python train.py --model="image captioner" --dataset="simulated telescope pictures of galaxies" --train_examples=195000 --image_size=64 --crop_scale_min=1 --horizontal_flip=false --rotation_deg=10 --tokenizer="char" --vocab_size=27 --encoder_arch="preact_resnet" --encoder_norm="batchnorm" --encoder_activation="relu" --encoder_depths=[3, 6, 3] --encoder_kernel_size=3 --encoder_stem="deep" --encoder_avg_pool_shortcut=false --encoder_widths=[64, 128, 256] --fusion="cross_attention" --label_smoothing=0.05 --decoder_width=128 --decoder_layers=7 --decoder_norm="layernorm" --decoder_norm_position="pre" --decoder_activation="gelu" --decoder_mlp_ratio=3 --decoder_head_dim=32 --decoder_fused_qkv=false --decoder_bias="all" --decoder_qk_norm=false --decoder_layer_scale_init=0.1 --decoder_parallel_block=false --decoder_inner_norm=false --decoder_drop_path=0.1 --decoder_positions="sincos" --decoder_cross_attention_every=2 --decoder_tie_embeddings=false --init="xavier_uniform" --residual_init="none" --optimizer="muon" --muon_scale="match_rms_adamw" --learning_rate=0.0051 --momentum=0.85 --nesterov=true --orthogonalizer="newton_schulz_5" --adamw_lr_other_params=0.0029 --max_grad_norm=5.0 --max_steps=12400 --batch_size=256 --epochs=16.3 --lr_schedule="cosine" --final_lr_fraction=0.01 --warmup_steps=1240 --weight_decay=0.1 --adamw_weight_decay_other_params=0
Rows from block 8 of the image encoder of a small image captioner, named by matrix and row number. Rows with one number belong to one channel. Each number is 128 + 32 x the weight over its row's rms, rounded and kept within 0 to 255. All counts start at 0. Numbers have three digits each.
After each channel's rows are labels from the 100 images, of 14848, where the channel reaches its highest value: "strongest on" is what is common among them. Only what is clearly more common there than usual is listed. The data: simulated telescope pictures of galaxies. In brackets: how many of the 100.
# convs0: first 3x3 conv (encoder.blocks.8.convs.0.weight, 128x128x3x3, each kernel summed), inputs 0-127
# convs1: second 3x3 conv (encoder.blocks.8.convs.1.weight, 128x128x3x3, transposed, each kernel summed), outputs 0-127

convs0.33:141117151101094146132110091158122127118099101083140120035087112147083144059105143138081113081109131150130210130097088115087117139153083071108097055108125141098068122155150145133063105143150143130129137139112151160121119133088203138045125106159134134145133140116077109104134100065067124068090084122109113090084116147138125133121100126127164112107175071117153156131108066097066130135124
convs1.33:110141125133143096139126097134121111199130114117107140169137118112093162098147168139119058166095139125198163144148122080109108155085131106105131117134118166126104149138089121084128137182083114103140149099053135129157055128097074186179116135131093092091146041186142133085098165138162113155150112134130082184074145105087126175125128170102142112165191135114133107164075114143087093201098
strongest on: bright star with spikes (57); edge-on disc (56)

convs0.40:121084105118118101118092092097088129107163093197141160065095142121113113124144134125079138133064049143134145085129152145115086087145100098116101101075081136115052119182095095137050100125137170140142105065099142113135168170090146128120063126115112123155121118088113116077107110102117110192130143073095125065081096137107111109157189151110122152125061089121157152116130114177112096132095
convs1.40:159141136146110132092204139134148105120192180108088149100133207208101164151155062087181149117140154200166154079109136137077128117157099118121109108175119173130147156149176130079094121112145148103126115153116100122139139097162092187139166123105128149167148115147198112122071112141080131158093152109197107106095110115115210163169169110112071113124141131116171127144156112130110122096130
strongest on: two-armed spiral (100); winding: clockwise outward (51); tilted (50); winding: anticlockwise outward (49)

convs0.36:092134087126025126141093089133091170099127084095107102178129101126110100138121110047087091116154133124186153114124115144109050100086146100148149106088035092095130126106096067102089133141180134090125153093147125114138074139138142133150133078110074159107147110108152122072099145152125070120147148128091139149102105069089139056108112071147126119131083125103148096092132138142114155102091
convs1.36:136181164050079119084127103160138103091167121120104138123079124127144194073185187120135099132154124159128080143087113111120145094100110128143114180126144115144160113131141162153134137107101121091185079144126132130115042089116086144114165146091221150124103104181099110150128141094157122121151147179135073112102104146079119123147095037106094143149097112106166128117166144118135047127171
strongest on: bright star with spikes (55); winding: anticlockwise outward (39); two-armed spiral (36); merging pair (26)

convs0.51:109095145098102145137163106120104095143079107151139168153166172157199093100123132102132124118131118122130124185147132133155098111140127189180080118123110114131135139164110109078127147127094108139131153081164119134111140161119109062149061210161076154119147109076106178063184130177220080137172183139124199115104121088077129136109118117096148132114127120114115150117143159056087172133089
convs1.51:133080119137143131178110138118117076064154164116117164160099124135097150110148087161110109124152096143159118098175098124156116165133130159107098121147119126157159090070162083131169139125155124191107143111104148152099113101205148161129084255092160125130040114127136193119127130184088151148088173181111103103093110132144115112162097070078109168134112106133125172159136106129171117089108
strongest on: round elliptical (100)

convs0.17:095109125139146199100126164142169070160124164133129098094143151146150165129130109093095131107110137142096136148062180158155164118106195113181133178109163131128088121131093145087167146132066092086140116062123149111095156107094083111150147207091121074136092103126123125042127100109148109164125146115096121127096101095134145140183127159098147120118021123093152129132132183124113144108052
convs1.17:144167105137138120189132140158143125125134112128133220112096128132140100129131121118109116149129109145148144164088155115113138108115128227169121162112183139132170132121139129095099110138111130138131124103117149114124124147099091152148198255110134127127101132118166125136122113255107094123115150123158140094095124132084135106105131144134130095149106123132115169115130117107129153100117
strongest on: round elliptical (100)

convs0.64:056105132098104118078111108109102101121078146084088096110099151107135120103113123144085139129108090148116120042144121134135078092071171127111128104104115119152098123220120138102066134097149084131120142194190094061143181132100127114087128111126076138116163149102123107147159053123083136184121074163162110124105135107123091058079100132149103112167103134104121085112116102162082118122081
convs1.64:218149166087175139081138149136105088131126133175166168118124145137132097130186154127114141141075141091134176143121114125086147155158224121164118089125148128156099203189143101154099104132147142109133134144110138131153255119119126069147141095160139129100152115112118116177106193125103158139121125126088094107166130128088125164114190132180203133122104155152106125152108148101098132158113
strongest on: merging pair (86)

convs0.101:143088102111087098140104101111147129146129137128092121100149091140149064142139150138099092123174153115050124097158070126093118110094083091085084126124121163096084105143077094097133130106088120186142162096078123079095111100073118141071129061082177081157117103115097137064095130048116181087144119100125107151115135146126135112110115106062148126092163111077135069106127147138139163066085
convs1.101:129136156085139141140104112127135183105109129109133150135089089113128089174061132174129140083103162121130139177077151119119126131099155140109159106159122111184132130080124118143140108172107077227102156124116093211113157140066182173094149187168118101113110162095092148118122229144138125051114103151085162135125074147149137117152118140098130103132115137154187156134138064133080146097096
strongest on: lensed arc (97)

convs0.37:126127092063152100112077108100151128093099114095160082148089107098131096114145124037075160146084077159128045088130146114099097127083132151122082076122104118115036091205105068096146124113107127121098143150154133115108166109133144104125042132136078098137202121149123092112113149146070083090096105109136122088114099152117125135098137098108138188097131103098144121103099115112160106139127
convs1.37:120101104106102103151167117130112116109099103137166057192112116082113115111130108166123074162061144132089171147116119144130125161113117091142101107079112153091144163154171095217134111170102160091118097087093100162151182175094094068110117107074106141112133110087109124123176104156135107180098210106125181120134140177086083091108138123107121168141118160151195096121069134134124112076160
strongest on: merging pair (96)

convs0.98:107088089157093095092150157117096123152125084120094087163066146145118050116166122136148173130107131088118125110173099122109101117113116087126116132090117158130118123140104109100090142073118156133144106067131166160138084134127097099158112074065065169131107128082155153109177140022079156147134056176111109129110094104091139105144131201131122114095148088120131096119080165075137075080134
convs1.98:075119149134129107106123124099250092101147117054127158080107163145145156200156088111116089137186111114089079115105179143123120125112072145164136135136085086138133143103154103144166069116165136127145097098128150153155076124115130179123095147136118082138152204140142109152136119158145157094118148157162120166108052148111149094134129176154140084140081117151115176146139056091113148089085
strongest on: lensed arc (67)

convs0.127:163168051092074121134128123110076147103104128108100081129147141110129086082137123042103135162157142123153144127121135130146082111122164130067123106116101102136107101147082102162063134174152161071118110150106100070134125092126103088179047105105172131114156126149107126124116116079070138094111005098133134107103218131119148119140137131177131119129180156151119116125123156090121096135123
convs1.127:137055142139163131117144135126140205120115151106113164225139106100146144186137128108150136153137137147108114114097094128094107120121134111138141174127110127120134119074151106140160143128138097089104168131005112146179144121199112105219130101141160112095101113120114155085127123082136103141123255087126112102170140117100135151142143096135122103086117146132132164117140120138091090107126
strongest on: bright star with spikes (88); lensed arc (28)

convs0.69:110115105078113079149106132091128153075074147115142108140093060083084076118105121116093148107142043118128122110107137112118105117136096109106083096183099161134069105176104099103091124114134214104141113102203191112114123140141138122103098151084071121127176116127067126106093106107115076220132123147124129117127078162114104133154113124166138123091064105099113096120082066130096114148109
convs1.69:127135128148122127206130123143155119080140111162137101112103159102102153135146106101102099139117140145142111125161106125111121132139181138132141119170128161153130134255148086159135151124167190164160169145172225122138139199121117131104121132141137141141162147103094113136123095130156135255139119163140116141122119137120166118160164138120103089099133110112155109140115072189116128125143
strongest on: two-armed spiral (100); tilted (77); small (61); winding: clockwise outward (54)

convs0.60:100144110079079099102148105172119077178077135132180151097103063102084107082107155077092125121068155142178178097108086064133053167167105137148136091117088142081108091110144062095071141066129095119156116125117133150100135146137131117094096131054104157151119154112125125086101104128153168185104107115123121109066141093104148142097110158105118121079158089121137127122114101136133077085082
convs1.60:132138115198147124129109143096080073176130092164102135170090150030110145110155123166153136103098134158183160127124105130171145136182107100160129129159106111121119168142108069110173105193151172149206080142115104142093111114092130088161135165139149102133171120116124141152145176193131114127132117075088124093096105137107112135156114110128060101127221119079170150155145051125115118113154
strongest on: merging pair (84); small (56)

convs0.124:124079087150148062142132107155154121113139068134140113104115152116140106100163125156081146125128126092134156115146129096105046088134068135115149124090141162111169117133130090106073121130121158105128136169132145103083144174149099125135103096100092106096140120018154134081145118092119042175125144149084146118107123019026159118109144134128131161136084152149130128116134102186111120182127
convs1.124:106093159142134138125170098102054082067132164123100091091134101139095117117184215120172165130131107126137076090116134116111105112073123108141080127140091131087075060130117125109139102096091171170117109099141123169119139124111097119146102135135124109190066115166146143204105152135120134113133115057156141179150139194245108084129126102114116145098155131150138152104109128133149128095176
strongest on: many-armed spiral (89); winding: anticlockwise outward (61); winding: clockwise outward (39)

convs0.65:114127162116127117077083080142095109080093112083088111100162119099118127076130121095135086098074145146102134157142118101107106106104124084066111108110073080154105088107058072123140113133106023157148126105128122118123124130136118106073109080076129118115047124089112156091134150090137108090096063109125104118151163129115181117142138118087136155109061107119106061109128123152094145126040
convs1.65:153165136101100130102093144124104113123184135112085109099139172143106096070138102126148205131119130132110121138071115122171148139153136142147179134123098145129127139092162151148101094139126062127068134101159102086083178099129153117121123126139104157159056185102115062118128074120101183076168125135115152120099120140129161107141140114138195127094111133101123191176133187162069165250125
strongest on: many-armed spiral (100); winding: anticlockwise outward (73)

convs0.11:124146134122134133125089153124159099144134109106079084143060100131151089125059175143142075073084151144097062118116096132091097129118123117131169111096091179110136132181125163141076122080142091119102128109167071080111073125144193098113080078122126099156110109086132114130087079114076108106129035134159149118154078111132154112096131080129120076090093109106138136115133052113157138062117
convs1.11:087118129144160126155083094161075177090105159149111156160109107105126120149102233117107146129102123098162127106139150119113158100154116132119107081116157150149136137094150145069181144135118100185134227157093154143119138145114072216104107151163112123134146128139112124135093179127107124120113125121073171170137125076118142123082076066109138127092092142078154167147228088106111095112153
strongest on: bright star with spikes (84); ring galaxy (49); lensed arc (38)

convs0.1:164089130112057135148122112072138092154134139139094067098082132162154087179097109143100143166166184143134120079140145134087090144103133062158150140130072113181103096146113180102116115127103132092126138130114114076137111195166118081223151107100110098146094152089111147108087074040080098129123078130130114098097125109119160119128141146152124085112185116155144135116064133142073111127169
convs1.1:046120180128168119144092086180104109076130171103096176131135122087159142204125169159110122144123143109138157126114133125098121129085134188162142127058145123114112130111172158089116118124143129121096161209093131199123071176112138167091188173136052110136100077153132132137111141215138091141153085088144139157158165163085146096128128143124099131118168096108155169134129125108157090162136
strongest on: merging pair (68)

convs0.12:106137127093101068169096118092149146086104133129100156165085059058091068137094158066155153093172104157100094073074127144103137123133103072118095115181079168106091129184096097141054128099136189109148123071110164159117120095116125095118116131104099109153082135164109105146096102117113062123129120189077133160154089133148127132129069168100127093106129139092164109127158101106125077131137
convs1.12:133104166193113131087107140098166112091208066107159097135115151167129130146152070119128071122166157123125109126139120139064158138104133131110156091085121140088178184158102064125099119130087172104137082137105164179174123108094131100126105134162125112124094124134122075190132162108149162135097120134155132135086100141171124163096108255139141154121200120155111110118117100099108090156173
strongest on: two-armed spiral (92); winding: clockwise outward (63); tilted (51); winding: anticlockwise outward (32)

convs0.93:139045097093084095127117128105060153081120132091071105105163116148112127115148037125090113127140076160121096103127124088119112173087131133121126132093132232087125108095147123090160074141164083118051102134115203194103087116065141129151117140092149137144095136153118160086100123161124106118105128101127120099145150146139135124130143160111079116172062134131097073126168134095119104119082
convs1.93:128157086150149155147109136117079132095153093137167103070128111085160089094107141089110233211109113119129104137159114197131134132152135076135137095162130135138097121096161178139128141088133126128190113158141133178146120055131135126118111104089083112087127130036164138090122173127134171146137156122119148100115148108135187092158113101111140134152049144125160154137124108133132095157232
strongest on: barred spiral (100); small (79); tilted (56); winding: clockwise outward (51)

convs0.79:137125114107142150167077140069123130144099100123099191111120101061122118091106111154089119133137051121153156218126124162122117126056187144144067115164124119212096132205113087116079143111133178147150129066255087147143145149147128133096110103110109122120135135118119121128081065135152132157124118119099112139102133123115107119077101137131121113130122108122066073119129118138147107126104
convs1.79:121126125068147129131110115144103150139097135108070189091141159124161108104106156138135113114123144085106142192138126117118121148133155125123160118096131138255139201106145128138065160133111141108099168083213115123133099062116102146134132111107112101137133116128092121156102191140057132104131176178096107099117104145133207163155086112136142093154135171113076118121219125120182118105141
strongest on: merging pair (100)

convs0.19:168116092153134104156089147106128113078159102105149123075082171136129091129108102048098130181093143122103142083063095162119116132151140112093087115122158131153080118148039102142061122124132152089151092083208207093135174144103097118156074112140093101104119128100108076163135106096121142058131093060113126108092154118133100109137155143105161122137101093137147154116071109095117113111178
convs1.19:155119164184095104124127098146078156045145106163164158130081184130118110082112130131169120127075204083103119154092104082141155162145103130152117068131122142123104114115142131081155155138085128139077114114134173108147109099199126108144170162101128111157113049151154072186119130143173109100152143088104083115154140128118085135128185142102159084109194156110077148110098108066132123155180
strongest on: barred spiral (93); winding: clockwise outward (62); tilted (46); winding: anticlockwise outward (35)

convs0.63:097137121089125108090173115125122122123095099087104087149089090112098133103082109049148100148078175112196152089130109141086119116112108048115128100107125102114144129130130143102096135127192135117085084097135133141087079120091130111159101076132081196110170113176113144112158085046104096123135114101119140102088099064103119086099117101037095087110169144148139129094107072089123096130153
convs1.63:162137095120099096138147120126134126196101112122108128123218160144140107151134127099122148178098167140182180150132150142152180102091106138104117096121131157110131094060109093127122069157158029062175110102066112143093057124138100142151101153141133098116147155151128109044117136172108147094129131086104131166125135155121147150127085163116140101118168116088091159094098141083123088057073
strongest on: edge-on disc (100)

convs0.115:117086138119109075102113127095147124101139117157072160113095154128132115098102128107160102106210143119145078094142157141078086146102151093143136127188046120138077110097096117137079137134096170127131118087112101158101107049144130105108137148096081090134250114091107108098142109112079076103131087126092098154141116112124134168119086137148110147097094107141087099120057129101088102193090
convs1.115:145095150137160105150145098130103100109113137171170094149095105088123130142135143108125058161145145162069162097150125124158157117119021109119143148074100134147153105100122102129058132138088137095084093132122119152115090065097098058098124119136057148093118126125111179156042167139156205149184107119108140106134101145131089105176197103104126130104133116143192167086100145154156118116141
strongest on: many-armed spiral (77); tilted (47); winding: anticlockwise outward (46); winding: clockwise outward (45)

convs0.6:145078096101144104086125129096098149131110157101124090103142152131081118127113147124175129136121068103167120142146137098110106081119086129124076131132100138102048106218156088174075131111056238087110101173173139134087102093119121116165127118072126150107122123099092144098132107109097103120152122118138139102104089131109032121135119090110129222128112100120140091142128093122073118099095
convs1.6:130163133069137157127119122159129137145099123136112115135113117082036132133132097148091108089081106108102132115124111191096101170136109162103128119109135156153147115222134104132121111129122255122163251160134124137081086156140126126078152154178095128116134140127153152125120075110098118191155160084159149119156115171111145107125104127150154169148051127103173157138112141163125126119147
strongest on: two-armed spiral (100); tilted (75); winding: anticlockwise outward (56); winding: clockwise outward (44)

convs0.94:120068105114135120118153159120153094138146137138128092073116194165152172100174135081118111130099103165126100159128132171100140100099125114089093156149133146168038121182085095115157123114128149169124143108130186086136125120110096092141039101082095115141127113110109124129098136005163157111141064201072137119119133165143100106129125095136098118120071136121100094096124167121065159111143
convs1.94:124117089131123108145114093132141097118124122113127176179076131149132092113155100053084126110167125117143135151134121133132092133117130254103144098132168108167156094139122126088105123138128124129133129132116129112091139125129109124146113255102137141122101124127131108175135093243123135133180181144136111075159079129132140123131123105097155116135121151144149176106129063093125171080099
strongest on: round elliptical (100)

convs0.81:090083113216127128177099107099192159104125090136090132117155124094084111107146153140093150140156132137102145132113161133108104091102114142120123142091103120127112126136106082098062102134151178149128131086141141094041092138107037117133121170088074138098101118056153141071084108131102136186100079072132174166104100033055146118151100147141137120111160124119145167120108118101132114135127
convs1.81:090201147115103102145105092131169078141112121116112164089129163150138148139139106136147078199156110085133112155136125114155038156127128160088120069126147144175128132124124113075179069108115131128170130138094103146169148202128173109116099148099175122107138175147103101065135097106128121118128096099120064084082088088220152164154127137112088118107103157101105108070096147110136107058135
strongest on: merging pair (65)

convs0.9:110079115092100072122088144129159073145091130114175168099141066096126061105118089126086101200136151172144116168151161095108069121111112162030116149111137126105086105143068087070066090137226155153160110113137140130089148132123079119150134124133171122131175166112140143140094113099119086095106109139143068130108170149150093143141100079162130138105176144147136139111140137112126115081105
convs1.9:056021149093119111084117105154128131048167129157126116139137145105129123091193155107161100121169134122123148093115087079115127112137160159117150122139128115090049137113135139137167166132153103113123115141138108135137077127165145171145183184109074085142093140140146101151137071178122119161107142065154054110147182130121103087122159080070101103155098108117106186106083107091154125082141
strongest on: round elliptical (100)

convs0.48:102089109079116091164070137141146121105096100117103161134077127120140116170118143078109134112076159132077153119105076164128060103072058107113117090099090082120122087118104174102101174142125142132136149069086137130093175143122085102114154140136124154100034130098127096123192045113128108059129103075132168114142189069072125117117084115105127111090125128140124106109119155133136099100094
convs1.48:156189138101092129124132132135125120129093145165116109117061110166098106114095193101173035128136146107136091152165159152018160124095130112114133119127119116127155135112106145171094181133118114148127113152128133083069158123106168118141212101225121158069092081144145121111103102101124104103132136103207117118119219135119107176154143109136129159101141120083113098122103162142101135152127
strongest on: ring galaxy (88)

convs0.46:115084129088120113056097070104120093102084152089203033161131102078081125120142132096121130139121140176146148108127124095133063099111166092112093124099110090079096079166130102119074094132149162127124142116098087126164180137088121119121145115104121115112255162125083125113122133132071105179129103151126156119140094113091134100080114119145094118122114115137210113142120114124092124096112
convs1.46:090078076124103120084090089109082105123112090162158120188116106088122118132106102129118132114134117137104144168124137162160152118106070141118100108113102140083106183142132084162110091147095106131105075114102126148153138077087109086099096103148119109090154133093121165079107133135132120093078117200111114113116126099123104151116067123138130128134106149142255133171104119143108129045131
strongest on: merging pair (100)